config.yaml
encoder_arch: "mobilenet_v2"
model: "contrastive image-text model"
dataset: "rendered solids tumbling over patterned floors"
train_examples: 97500
image_size: 32
crop_scale_min: 1
horizontal_flip: false
color_jitter: 0.2
tokenizer: "word"
vocab_size: 61
loss: "softmax"
embed_dim: 256
encoder_norm: "batchnorm"
encoder_activation: "hardswish"
encoder_depths: [3, 3, 3, 3]
encoder_kernel_size: 5
encoder_stem: "single"
encoder_expansion: 4
encoder_widths: [16, 32, 64, 128]
text_encoder_causal: false
text_encoder_width: 128
text_encoder_layers: 10
text_encoder_norm: "layernorm_no_bias"
text_encoder_norm_position: "pre"
text_encoder_activation: "gelu"
text_encoder_mlp_ratio: 4
text_encoder_head_dim: 32
text_encoder_fused_qkv: false
text_encoder_bias: "all"
text_encoder_qk_norm: true
text_encoder_parallel_block: false
text_encoder_dropout: 0.05
text_encoder_inner_norm: false
text_encoder_positions: "rope"
init: "kaiming_normal"
residual_init: "none"
optimizer: "muon"
muon_scale: "original"
learning_rate: 0.028
momentum: 0.9
nesterov: true
orthogonalizer: "polar_express"
adamw_lr_other_params: 0.0027
ema_decay: 0.995
max_steps: 4700
batch_size: 128
epochs: 6.2
lr_schedule: "cosine"
final_lr_fraction: 0
warmup_steps: 140
weight_decay: 0.02
adamw_weight_decay_other_params: 0.01
Rows from block 3 of the text encoder of a small contrastive image-text model, named by matrix and row number. Rows with one number belong to one neuron. Each number is 128 + 24 x the weight over its row's rms, rounded and kept within 0 to 255. All counts start at 0.
After each neuron's rows are labels from the 100 texts, of 14976, where the neuron reaches its highest value: "fires on" is the input token at the peak. Only what is clearly more common there than usual is listed. The data: rendered solids tumbling over patterned floors.
# fc1: MLP up (text_encoder.blocks.3.mlp.fc1.weight, 512x128), inputs 0-127
# fc2: MLP down (text_encoder.blocks.3.mlp.fc2.weight, 128x512, transposed), outputs 0-127

fc1.301 [121 128 148 126 165 146 146 137 102 121 123 110 149 147 151 174 129 148 133 137 109 107 146 120 108 104 153 125 127 131 109 117 168 164 153 109 126 122 109 122 128 111 149 114 126 123 101 109 175 136 126 130 173  89 133 126 146 144 106 118 117 123  80 131 154  88  66 131  87 151 104 130 153 149 124 130 144 159 142 137  98 111 150 110 150 172 151 120 104 109 106 138 137 124 119  91 108 147 136 107 154 166  94 106 164  90 134 136 159 124 100 166  84 161 110 141  65 129 137 112 119 121 126 165  84 160 154  70]
fc2.301 [145 132 125 117 102  81 120 116 158 140 129 101 145 143 104 101  96 128 126 124 146 167 107 121 150 139 114 121 131 145  99 138 103 126  96 144 188  95 145 134 144 120 115 135 145 104 142 130 139 178  83 117 160 156 146 119  99 115 132 140 123 174 167 133 110 158 107 129  99 137 106 149 121 143 168 101  96  99  96 151 167 104 166 114 137 130 100 152 146 143 166 153 142  83 109 108 132 145 111 119 172 105 123 125 135  98 157 105 113  60 119  98 117 135 143 124 157 147 100 139 150  82  93 129 132 133  89 161]
fires on: "<end>"

fc1.114 [ 90 124 136 105 100 137 120 136  79 129 163 106 133 110 114 155 120 146 112  91 156 123 133 140 115 132 110 109 155 135 172 102 141 155 132 140 121 117 159  84 126 142 191 138 145 121 124  93 173 137 129 143 134 114 152 125 145 125  68 110 143 147 170 181 113 142 148 142  94 212 107 170 116 127 133 133 130 100 135 150  94 136  98 136 121 105 139 136 112 119 144 149 119 158 162 119 141  94 117 129 140 125 102  78 151 154 112 150 159 184 144 124 107 113 127 124  95 123 151 107 119 116 154  99 136 125 148 144]
fc2.114 [144 132 141 129 164 136 131 136 136  99 129 156 145 130  95 155 184 139 157 148 175 141 123 152 130  93 147 124 167 165 110 156 146 120 124 131 143 159 130 125 127 157  47 108 120 170 166 173 129 132 147 126 131 104 106  84  92 142 147  95 100 104  96 104  67 115 119 143 142 113 121 110 122 145 127 133 144 144 153  97 137 137 118 104 128 136 170 149 115 106 133 146 142  97  95  91 149 135 113 146 140 135  97 137 102 134 115 168  98 100 127 118 107 155 128 163 152  99 108  97 140 164 130 155 105 146 133  94]
fires on: "and"

fc1.335 [140 143 197 126 164 137 118  92 188 118 105 106 125 114  94 146 130 147 121 111 165 154 127 128 104 118 115  78 112 118 106 163 149 156 109  98  72 153 132 123 103 106 116  88 156  99 112 147 156 127 112 146 124 124 149 137  94 172 103 120 143 154 126  96 135 122 105 102 131 155 138 163 161 105 119 163 135 136 137 169 131 131 116  99 127 156 100 134 123 139 152 111 126 172  73 134 147 123 123 112 147 162 128 147 104 160 118 168 110 111 151 158 139 118 103 128  83 157 141 159 111 139 117 100 108 137 114 101]
fc2.335 [140 140 131 142 156  75 121 110 107 115 161 123 121 120 138 150 128 131 124 147 109 129 122 150 149 143 147 133 121 129 156  92 111 118 123 140 113 156 140 120 147  70 130 129 128 148 132 140 135  93 102 121 126 109 124  90 121 125 122 115  96 137  73 135 129 146 126 133 137  95 175 157 120 131 142 151 135 126 114  65 132 136  85 177 179 136  97 111 162 102 182 141 104  88 128 105 115 142 140 165  77 125 120 141 137 106 156 120 122 130 140 144 117 159 153 136 188  61 152 142 153 116 143 157 135  81 136 160]
fires on: "and"; "left"; "to"

fc1.483 [122 114 143 165 144 133 132 156 138  85  99 135 129 120 121 134 129 138 133 145 111  88 134 152  97 111 114  58 148 134 185 160 159 113 108 172 146 108 168 119 108 124 108 131 143 133 104 112 114 106 134 143 158 120 183 128 156 117  97  83 129 159  95 102 116 119 129 133 110 206  90 110 138 129 135 162 104 142 120 109 126 151 135 162 121 116 160 141 142 132 122 154 149 140 121 134 109 125 103 106 146 122 130 140 167 118 154 104 136 151 182 110  92 140 146  77  79 138  96 112 116 118 140 122 123 155 150 109]
fc2.483 [164 124 144 100 141 141 111 147  88 144 181 132 153 184 147 112 151 145 120  99 158 162 125 128 153 133 135 138 118 135 120 133  87  95 173 105 162 126 108  97 129 171 153 129 103 172 154 187 139 151 116 131 148 112 124 111 153  81 115 139  95 130 157 124  98 133 135 129  90  97 123  95 141 127 116 108 107 124 118 108 141 112  80 107 119 140  92 140 143 149 134 117 137  83 142  92 123  95 105 128 135 109 111 111 113 100 136 160 145 152  80 104 137  71 136 161 103 123 124 137 160 129 158 144 117 160 123 137]
fires on: "purple"; "twisted"; "to"

fc1.321 [132 140 117 109 125 101 172 171 135 139 148 122 118 129 100 137 154 134 139 127 138 128 144 135  69 114 153  95 107 126 105 157  89 128 111 141 139 180 127 138 149 132 128 149 129 109 147 128 141 104  93 146 131 132 115  74 147 134 111 151 112 132 118 144  78 186 148 115 145 135 107 161 154 149 124 124 141 101 136 135 119 107 150  77  61 105 115 167 137  90 122  92 145 159 133 128 116 137  92 142 139 111 135 116  95 145 181 124 101 172 149 107 136 162 108 153 129 137 153 124  95 145 121 134 124 140 130  56]
fc2.321 [144 141 110 148 140 120 110 117 136 136 144 146 133 186  92 102 159  97 118 138 128  99 111 148 133 138 154 131 137 101 121 161 134 104 115 138 138 102  96 137 147 127 142 131 132 142  80 136 122 148 164 105 131 135 140  77 129 104 129 102 149 141 103  85 167 106  64  99 113 111 143  85 145 108 123 145 158 173 146  77 168  94 159 174 156 142 145 125 142 157 146 133 101 140 170 121 164 138 153 135 128 109 129 119 116  93 135 158 117 114 144 108 165 127 151 127  94  72 127 146 143 111 135 166 109 109 107 161]
fires on: "and"; "jack"; "link"

fc1.68 [119 140 120 146 127 125 113 129 132 134  90 123 131 100 131  86 164 114  86  88 137 146 168 122 139 141 111 154 149 138 119  89  70 167 107 131 140 129 132 138 131 137 158 141 153  70 152 149 102 127 109 133 145 115 133 135 136 141 122 157  95 123 145 177 116 169 142 144  92 118 101 123 129  85 114  87 126 158 114 103 174 102 156 130 175 106 126 126 129 122 129 127 125 145 131  90 132 140 140  93  99 148 137 158 101  82 119 135 112 118 122 162 141 143 117 136 165 165 169 102 134 101 129 126 107 170 121 197]
fc2.68 [128 163 117 118  99 150 142 107 134 109 149 138  99  96 108 172 141 151 104 163 147 153 115 174  73 115 157 145 135 169 125 116  94 136 141  62  88 135 136 150 144 115 157 153 121 163 132 119 126 117 136 118 124 143 116 120  97 101 138 122 115 149 103 156 111 126 124 102 102 122 124 131 102 101 119  96 146 154  84 124 139 140 112 106 130 150 131 126 110  92 109 153 169 109  96 134 118 148 109 114  80 119 156 136 140  98 114 105 137 127 142 161 175 144 147 161 132 141  56 137 165 150 153 105 132  99 163  97]
fires on: "<end>"; "a"

fc1.360 [136 142 112  99 125 113 155  96 114 120 118 138 134 117  88 127 188 147 108 123 160 128 128 116  98 138 131 119 114  99  85 121 100 133 120 158 107 162 161 117 139 116 144 148  80 124 136 138 168 158 146 117  98 149 100 102 116 101 118 112 151 133 119 165 140 110 103 133  67 136 116 122 142 122 100 132 130 136 119 130 103 144 107 114 103 136 170 134 113 143 132 163 163 164 110 140  74 169 126 113 166 143 188 136 154 110  81 131 135 126 109 151 145 201 155 123  90 124 126 116 109 134 160 129 113 133 178 131]
fc2.360 [161 113 141 148 107 131 122 158 171 142 115 107 162 136 131 128  99 103 136 152 112 126  98 130 123 193 128 148 142 116 148 159  92 182 117 104 163 138 107 116 129 104 169 125 127 107 166 148 105 202 149 109 150 148 153 158 114 104 112 127 103 117 149 115 126 107  87  98 124 150 148 151 128 126 172  93 105  88 162 128 143 114 170 141 124 118 147 142 102 132 112 118 114 120 133 127 110 135 114 136 112  95 117 119 136 148 136  93  99 102 105 117 100  88 131 110 138 161  73 131 145 138 105 109 153 158  85 159]
fires on: "<end>"

fc1.44 [149 129 122 110  94 138 155 123  99 150 150 130  69 147 101 184  84 151 115  67  86  96  98 181 141 105  80 130 134 148 147 125  91 101 171 123 168 115 111 163 140 129 149 141 118 151 100 131 127 141  95 127 159 130 100 113 116 110 133 124 155 116 136 148 127 138 154 131  87 148 117 156 142  96  88 133 169 136 143 168 112 118  94 141 164 107 133 137 122 131  83 145 115 143 138 146 141 114 126 146 114 119  93 133 170 118 151 148 154 122 117 130 116 131 144 114 114 105 137 124 121 134 106 139  96 133 182 165]
fc2.44 [150 112 110 162 144 134 112 124 104  68 111 147 146 131 138  93 142  93 147 119 166 155 143 140  89 106 109 107 170 101  84 113 132 104 125 110 134 134 143 130  90 145 107 107 160 142 149 163 154 146 139 119 148 131 133 114 156 116 149 120 136 143 124  87 130 106 120 149 180 132 148 105 104 109 155 152 147 104 101 121 138  82 102 130 134 126 127 136 150 108 188 105 107 126 108 125 168 180 114 155 211 133 101 126 161 133 167 134 136  87 115 126 105 108 135 145 144 115 131 122 130  83 117 117 134 146 110  98]
fires on: ","

fc1.236 [147 141 139 175 123 123 102 122 132 116 128 123 109 139 110 119 116 144 156 104 155 122 137 132 134 107 149 118  91 166  95 137 118  92 167  90 103  68 121 134 157  95 113 127 109 142 155 126 163 145 131 128 166  70 156 136 144 138 142 133 116 151 143 123 137 146 102 194  62  92 142 116 129 135  97 136 116 124 124 127 103 154 158 140 131 112 132 116 130 128 116 109 152 124  75 111  81  78 122 129 139 141 148 102 136 132 157 101 123 155 155 133 119 128 134 166 115  89 172 159 112  96 158 160 166 130 161 134]
fc2.236 [143  93 113 124 124 114 111  96 145 157 120 137 139 148  99 130  93 131 137 129  81 100 117  99 134 126 110 122 110 133 117 145 107 122  84 103 159 138 173 157 133 154 122 142 101 108 135 131 153 101 109 150 134 109 122 104 135 138 140 140 168 148 132 137 165 132 188  88 133 168 156 110 140 128 115 110 132  80 143 136 139 168 125 101 142 147 109 121 151 160 186 133 132 163 180 105 170 111 155 120 103  96 116 116 148 137 141 141 132 109 137 109  59 162 137 150 142 172  84 104 140 145  99  82 120 142 123 129]
fires on: ","; "to"; "twisted"

fc1.110 [129 129  91 202 113 143 117 115 142 156  81 108  95 146 168 125 133 116 133 145 135 131 132 132 133 175 115 152 113 123 142 107  93 143 191 150 163 159 100 140 127  85 124 139 147 151 122 105 130 162 162 113  84  84 150 123 149 123 134 108 119 101 140 122 155 138 152 133  98 140 114  89 118 110 120 172  66 150  81 103 147 148 115 120 118  95 153 119 132 116 122 121 123 111 103 146  95 149 106 125 112 161 137 116 105 129 154 150 149  98 113 183 133 155 153 124 158 136 127 139 127 119 106  97 142 109 149 101]
fc2.110 [139 128 177 130 109 107 136 137 132 106 131  91 132 108 140 181 111 141 131 188 107  79 129 128 149  88 168 123 132 199 115 146 107 130 111 128 139 138 127 114 145 136 118 200 127 112 143 109 125 130 144 110 163 160  95 106 112 111  88 131 130 134 122 161 139 105 163 109 132 131 183 111 114 131 130 120 137 137 181  98 106 110 160  97 159 147  99 120 144 144 104 154 119 176 113  78 118 150 140 153 133 119 114 131 147 128 123 112  92 133 102 125 125  88 105 154  96 134 131 131 107 112 141 110 155 153 105 156]
fires on: "purple"; "a"

fc1.490 [122 174 166 165  86 158  96 117 155 134  88 117 145 149 107 100 116 123  87 123 123 111 127 122 156 193 127 150 110 116 168 107 112 117 122 154 131 123 141 108 167  79 145 129 127 121 153 123 132 135 167 153 104 107 152 119 118  93 134 103 145 135 129 137  97 123 134 147 152 123 151 116  70 163 138 131 106 141 111 110 160 135 116 142 142 128  98 129 135  67 143 104 148 135  71 152 137 122 118 134 164  91 171 129 115 138 125 171 149 132 116 132 169  87 116 141 153 134 117 159 117 119  86 149 165 116 134 104]
fc2.490 [147  92 115 135 149 128 100 158  93 149 135 176 136 120 145 159  89 112 101 130 127 150 152 127 109 139  97 113  93 123 125 137 149 161 209 142 156 103 124 130 118  83 113 145 157 134 161 145 134 135 106 133 167 112 111  93 123 136 116 170 146 105  78 144 123  97 111 163 100 128 124 154 179 134 147 117 138 123 123 121  80 121 128  93  88 131 123 115 116 126 172 137 120 121 159 142 111 116 130  99  85 128  97 142  98 144 168 124 103 154 140 141 113 168 125 148 107  93 120  92 142 151 166 134 111 106 147 119]
fires on: "<end>"

fc1.307 [107 119 136 124  87 176 139 121 135 115  83 112  82 140 140  98 123 137 133  98 130 126 119 161 131  89 121 114 136 131 185 155 121 135 136 119 168  98 155 181 125 132 121  99 168 124 130 124 122 142 111 171 161 129 167 127 123  94 124 106 138 117  84 148 101 117 134 127 118 136  98 121 147 162  94 126 113 153  79 122 146 170  89 147  72 117 184 153 159 149 159 135 139 150 130 121 132 108 173  97 133 105 153 156 149 146 133 137 116 127 171 103 160 128 105 105  97 150  98 149 149 137 151 128 114 131 121 127]
fc2.307 [161 155 152 119 130  95 116 130 142 102 137 124  81 163 173 120 143 105 114 130 113 128 150 118 100 131 125 132  95 149 125 100  87 119 158 142  97  77 161 143  85 162 135 140  99 166 114 128 182 135 172 102 124 124  99 134 104 131 147 123  95 144 119 131 104 134 116 131 105 120 120 163 193  75  97 132 123 108 158 131 101 124 101 145 163  92 103 136 141 138 123 104 108 148 127 118 152 105 143 154 119 164 145 141 162 126 149 124 101 141 119 163 128 135 125 126 142  87 165 102 102 113 159 123 106 164 127 178]
fires on: "<end>"; "purple"; "torus"

fc1.414 [128 149 138 129 128  87 100 167 114 105 155 156 157 137  84 128 151 122 129 110 105 142 120 151 106  87 112 105 113 104 173 162 154 144 117 121 156 153 141 143  68 142 103 142 148 137 146 159 114  91 133 110 115  97 147  83 154 172 118 114 151 118 144 137  74 133 147 107 155 124 130 107 109 138 144 134 142 149 124 111 112 120 105 125 112 146 147 134 149  93 183  98 124 107  97 169 119 115 104 160 129 117 104 157 132 113 115 123 131 152 170 137 115 130 129 107 157 132 122 186 173 144  86 112  91 155 135  91]
fc2.414 [137 154 133 148 144 115 142  94 116 123 154 119 116 159 124 167  89 175 123 109 185 167 115 112 132 105 128  99 164 165 134 125 115 117 161 117 140 148 133 179 144 124 134 150 148 134 104 115 102 174 120 137 168 138 106 109  98 105 124 141 141 108 138 156  70 147 120 155 111  96 134 156 124  92 149 161  96 116 128 137 135  67 129 117 126  80 151 169 121  59 134 126 116 146 142 136 115 108 117 117 119 151 115  97 146 113 109 161 132 134 136 138 140 154 168 112 144  87 167 100 112 134 164 122 141 116 134 110]
fires on: "and"

fc1.460 [115 102 101 106 135 184 105 134 124 104 139 159  81 129 161 128 108 157 108 136 115 163 124 160 193 131  98 132 139 107  88 139 109 120  98  85 153 119 125 144 149 137 127  94 206 137 134 126 139 163 123  79 138 138 122 100 137  92 105 140 117 147 145 176 122 154 115 162 124 155 107 115 138 158 137 112 103 125 123 100 115 155 158 162 143 100 108 147 103 104 125 115 154 140 117 115 124 111 138 140 130  77 125 106 118 166 128 137 151 120 116 132 131 137 127 133 170 163 137 130 118 116 107 138 101  89 114 189]
fc2.460 [128  82 119 143 152 140 118 152 113 150 124 131 137 143 139 172 110  74 153 150 126 123 136 152 161 136  75 140 137 165 107  90  81 101 171 143 141 133 117 122 119 120 100 152 127 144 126 146  76 139 120  96 106 112 161 126 136 136 159 149 169 136 156 101 150 108 122  96 163 112 138 138  78 163 114 113 131 107 104  94 132 116 152 130 110 144 102 123 100 148 132 115 133 137 105 156 131  89 138 129 119 152 111 149 116 125 170 123 166 103  57 114 108 129 191 112 125 145 142 106 127  84 164 136 143 122 136 123]
fires on: ","

fc1.346 [ 86 154 123 162 139 158 129 129 125 134 126 151 103  69  93 124 156 134 127 142 122 162  91 132 114 124 169 130  93  84 115 165  94 107 162 138 143 130 120 134 130 142 113  95 134 142 154 171 152 144 115  94 135  65 138 136 151 121 104 129 154 130 117 113 138 102 158 111 108 144 105 116 106 154 158 142 128 129 118 141 118 115 104 125  92 136 173 158 114 133 109 112 163 118 140 178 132 116 110 105 114 109  66 144 140 133 109 124 157 131 122 135 141 130 118  71 127 143 168 146 172 150 102 114 103 124 185 162]
fc2.346 [ 81 164 138 149 123 117 141 171 120 117 127 123  63 122 116 124 112  90  91  94 162 123 107  72 124 141 158 116 150 100 138 121 134  98  92 119 118  96 150  96 141 142 119  97 106 108 125 119 123 150  89 113 143 121 156 144 136 121 157 142 163 141 151 115 158 110 153 152 140 109 165 130 145 116 122 150 157 102 193 163 139 168 124 134 100 135  98 117 118 122 119  97 127 129 127 100 150 187 133  74 127 155 137 141 147 139  79 115 120 102 131 143 151 119 142 166 155 135 136  99 108 103 102 164 130 144 113 131]
fires on: "a"; "red"

fc1.209 [107 163 141 142 102 157 145 119 126 130 124 100 103 138 121 120 149 143 116  71 134 109 178 116 148 154 140  94 124 109 197 111 137 103 135 158  84 127 104 123 137 141 137  95 116 157  67  94 122 107 109  95 157 138 132 117 142 100 131 111 133 117 148 133 118 126 152 124 141 123  92 109 159 137 130 120 127 110 138 116 149 126 147 109 166 111  93 134 163 123 104 109 153  77 112 137 162 188 140 102 187 100 126 134 165 132 135 153  94 122 136 174 127 116 142 102 117 157 186 129 145 132 127 117  90 145 133 120]
fc2.209 [166 121 135 163 142 154 144 139 112 147 167 103 133 132 117 117 143 100 118 108 121 110 143 126 147 130 130 138 137 142 158 110 115 147  93 185 117 141 155 130 105 131 120  81 121 141  92 132 153 179 121 157 135 142 114 127 143  99 134 103 141 122 123 165 129 124 121 131 123 154  87 129 148 155 123  95 112 130 177 113  99 101 117  79 112 132  95 125 128 162  88 124 122  74 142 130 126 109 159 116 150 154 140 161 100 178  95 136 112 173 117 155 111 115 134 175  90 117 129 144 146 106 123 149 152 141  41 134]
fires on: "purple"; "a"

fc1.273 [165 134 110 139 126 116 115 122 123 123 134  96 141 131  95 142 148 121 143 158 119 174 181 125 138 153  68 143 125 106 137 171 141 157  94 151 103 131 152 102  99  90 121 162 131 118 165 158 155 137 177 135  95 141 111 120 111 118 114 122 160 133 116 129 116 122 107 180  84  91  88 152 137 163 171 119 102 132 152 121 101 122 130 147 125 129 154  97 101 113 162 144 109 100 133 162 134 123 126  90 134 141 112 114 124  95 185 139 129 178 101 108 142  94 125  99 130 147 123 140 151  88 118 100 131 125 150  96]
fc2.273 [112 123 115 156 153 143 108 137 139 116 124 134 144 122 154 152 123 109 112 145 138 119 116 135 136 185 169 125 124 102 126  94 174 139 133 104 139 146 180 160  99  96 132 115 114 150  64 133  70  89 110 172 102 139 111 100 147 136 147 129 127 159 124 113 158 109  99 123 119  90 180 129 139 110  86 144  88 173 163 103 164 148 127 100 180 145 125 138 164 146 126 117 113 100 107  95  93 149 140 147 136  99 161 135 136 131 123 114 146 120 139 124 144 109 117 127  77  82 108 122 146 147 140 143 112 134 127 125]
fires on: "<end>"; "a"

fc1.474 [146 151  99  94 146 119 147 139  80 148 121 142 127 146 140 123 181 108 117 127 117 116 157 110 122 163 135 144 155  89 120 154 117 124 153 143 121 139 121 120 107 164 143 128 117  87 129  70 141 170 162 145 177 114 152 172 151  86 102 146 122 173 179 137  90  94 112 114 124 110 156 139 100 150 114 118  91  69 126 154 164 134 137 106 179 124 145 129 106 102  80 137 136 138 108  98 145 127 155 138 121 112 108  98 162  83 131 125 102 120 111 102 109 118 132  95 130 129 116 119 137 128 148 104 140 132 134 110]
fc2.474 [156 114 146 109 152 127 132 140 145 131 179  98 113 136 154 136 161 144 124 147 120 155  83  98 146 110 126 156 104 146 122 128 101 127 106 134 117 136 125 112 126 111 127 134  62 170 139 130 124 120 132 202 133 158 111 115  95 114 147  85 124 129 136  80 118 131 145 157  82 188 109 139 146 167 129  57 128 131 137 127  88 131 115 139 111 152 133 172 114 144 125 150 145 112 146 124 116 132 136  82  93 114 138 121  95 130 112 148 113 164 110 141 158 127 130 108 164 134 112 153 107 151 151 104 106  94 160 152]
fires on: "a"; "purple"

fc1.413 [ 49 152 151 117 110 102  83 155 135 152 119 130 107 128 109 110 142 131 133 125 109 110 159 149 135 123 117 141 124 107 132 174 133  99 111  99 146 125 148 102  94 115 117 173 147 111 152 103 152 140  81 160 139  94 121 136 149  84 154  94 101 151 157 147 126 154 124 169 124 149 113 125  92 121 125 148  90 147 112 108 175 167 130 156 131 140 151 125  85 149  98 145 109 124 107 139 150 118 125 153 153 141 129 149 130  68 152 146 105 119  94 130 145 157 158 147 168 119 136  98 135 116  93 144  99 156 122  98]
fc2.413 [117 150 114 142 125 119 174 138 107  96 107 126 136 172 132 125 113 120  87 139 150 157  90 168 117 132 137 117 149 147 124 165 153 136  98 170 137 185 187 103 109 107 167 113  96 151 144 139  95 148 160 135 165 118 162 137  65 154 102 158 151 122 181 142 141 125 119 104 126 156 117 108 123 141 135  96 123 130 133  96 122 115  81 100 120 138 103 125 110  97 166 152 104 145 137 108 129 101 174 143  92 165 123 126 153 165 123 127  99 127 138 115  86 112 140 111 128 140 118 123 120 111 118 105 124  96 145 116]
fires on: "and"; "orange"; "twisted"

fc1.158 [ 72 149 150 178 163 149 127  97 113  81 153 109 153 141 129 143  95 149 117 143 100 141 148 100 126 110 105 126 157 144 124 126 136 145 113 132  90 131 108 100 106 121 122 143 121 159 134 113 157 123 127 144  85 109 145 124 169 105 117 130 128 152 119 163 150 158 154 158 118 143 115 102 122 150  93 156 112 112  90  79 125 121 104 109 163 130 149 117 126 111  74 130  97 151 170 148 127 128 150  70 134 152 115 174 147 120 115 137 164 132 153  95 160 115 178  91 133 130 115 153 172 122 109 124 101 154 127 124]
fc2.158 [164 153 156 134 148 132 121 106 134 147 126 178 122  74 147  86 133 136 144 119 152 158  53 154  91  96 122 137 147 180 136 113 129 124  90 121 159 146 115 131 122 165 151 105 172 110 162 138  60 122 134 113 148 141 136 122  94 155 155 111 115 107 149  99 117 129 109 157 103 134  79 135 119 120 155 130 115 124 108 133 133 123  89 131 141 120 131 167 150  96 158 105 120 124 127 113 160 113 129 145  99 152 116 118 134 156 149 147 159 102 112 160 113 155 120 128 149 114  88  79 133 101 163 133 125 133 148 143]
fires on: "and"

fc1.240 [104 171 100 128 100 137 163 109 107 142 125 178 104 117 110 120 117 126 124  85 162 117 143 168 163 116 124 162  81 163 131 131 113 104 127 140 138  86 116 104 140  89 100 129 138 118 104 144 126 162 148 151 151  77 107  96 125 102 157 131 146 134 151 111 118 106 116 130 139  92 109 171 151 160 113 129 187 129 104 122 151 150 123 187 134  91 117 136 107 125 105 142 107 128 105 140 110  83 144  86 146 130 137 166 151 121 182 111 116 128 150 117 129 107 126 100 138 160 132 121 117 154 167 111 129 118 139 169]
fc2.240 [145  99 124  97 135 103 129 103 105 124 118 120 150 138 109 145 110 116 143 124 150 120 153 134 150 127 136 138 161 143  74 127 122 161 132 176 128 101 123 103 127 103 124 127 115  67 131 136 115 108 148 116 127 164 142 165 129 112 103 143 110  99 189 107  75  92 147 121 119 165 169 163 110 149 133 143 130  83 108 111 112  95  96 137  80 129 136 155 145 124 151 146 179 124 149 144 173 117 121 172 131 134 128 175 107 141 153 131 159 108 107 119 121 144 116 166 142  92 119  99 141  77 106 148 133 129 107  95]
fires on: ","

fc1.53 [146 103 120 172 134  83 100 129 150 159 119 127 138 115 139 141 129 146 128 135 152 162 137 137 140 119 116 140 160 135 178 136 134 156 114 114  75 150  93  96  93 138  98 130 177 122 184 140  90 100 126 117 102 112 165 122 131 118 100 115 132 127 116 122  95 129 109 102 111 159 104 171 137 104 131 119  85 143 100 146 134 166 102 129  90 126 150 109 105 123 111 111 123 143 137 127 119 148 129 136 143 180 114 126 156 121 151 108 147 153 119 124  95  93 103 151 153 164  72 137 183  96 133  96 133 182 121 128]
fc2.53 [106 141 164 124  83 151  94 119 114  86 150 139 174 104 111  96 122 114 137 150 151 145 116 145 111 114 170 125 141 152 110 141 128 107 170 104 150 136 193 154 130 129 125 158 139 137 147 134 120 130 156  87 155  93 142 151 136 166 110  84 116 107 101  88  99 151 159 124 126 134  95 103  99 139 123 166 138 128 134 119 134  94  92 145 159 146 117 176 134 110 130 133 132  62 157 117 159 116 121 106 118 116 151  88 133 145 131 116 145 113 132 149 108 146 120 143 141 135 134  90 143 125 113 164 109  93 145  69]
fires on: "and"; "dotted"

fc1.397 [166 118 146 145 149 119 118 138  88 146 145  91 156 153 151 101 129 148  79 160 159 144 137 130 144 142  93 111 123 114 141 153 140 107  92 178 103 146 108 131  88 114 179 137 113  94 120 125 110 118 154 133 119 154 122 134 109  78 139 128 122 155 186 143 143 115 156 139 138 134 126 141  94 107 104 126  87 109  91 135 153 110 134  67 181 141 132 146 141 125 110 162 114 111 128 162  72 114 153 110 122 148  88 141 133 114 119 134  97 147  99  75 145 105 163 146 120 140 175 140 138 129 133 119 114 135 123 134]
fc2.397 [120  54 101 129 119 161 172 100 139 105  78 106 130 116 118 118 151 126 105 148 129  90 159 126 151  79 170 161  76 106 151 113 142 113 102 108 130 143 136 140 102 129 137  94 146 112  81 103 130 126 125 128 116 113 115 107 169 138 121 105 161 137 147 104 115 149 126 109 100 156 124 152 127 170 122 117 166 135 170 140  90 144 119 123  97 105 149 131 124 167 146 112 105 118  95  99 131 118 124 162 118 106 134 135 128 181 143 153 115 143 131 157 113 148 170 124 144 133 125 128 147 173 134  79 161 100 135 135]
fires on: "purple"; "a"

fc1.422 [119 148 111 183 104 135 111 165 141 120 110 161 145 117 112 115 170 137 172 124 133 113 125 153 127 145 124 123 140 127  96 158 117 122 149 158 147  76 126 126 100 138 110 160 144 117 114 173 133 142 113 135  99 138 100 116 166 118 124 148 147 129 108 133 131  97 112 124 132 101 134  72 167 126 126 134  99 131 106 120 186 123 106 173 136  78 133 107  78 138 110 146 109 143 179 128 128  97 169  96  98 158 157 125 151 137 154 135 140  76  91 141 139 113 180 141 129 166 124 131 117 135 124 135  96  83 125 143]
fc2.422 [106 148 156 118 136 112 108 126 122 130 117 113 155  97 120 124 126 145 145 144 138 167 120 120 169  90 103 101 164 180 104 135  95 117 119 136 170 146 148 135 132  97 113 114 129 127 149 113  66 151 127 134 160 104 169 120  66 144 144 129 110  93 141 122 112 155 148  88 102 130 136 179 107 110 174 136 147 100 119 133 148 119 128 127 118 141 125 117 214  63  78 124 140 123 126  94 156 131 106 152 109 119 127 168  95 139 150 143 150 155 114 131 122 147 119 146 144 152  93 120 116 128 126 127 142 115 138 130]
fires on: ","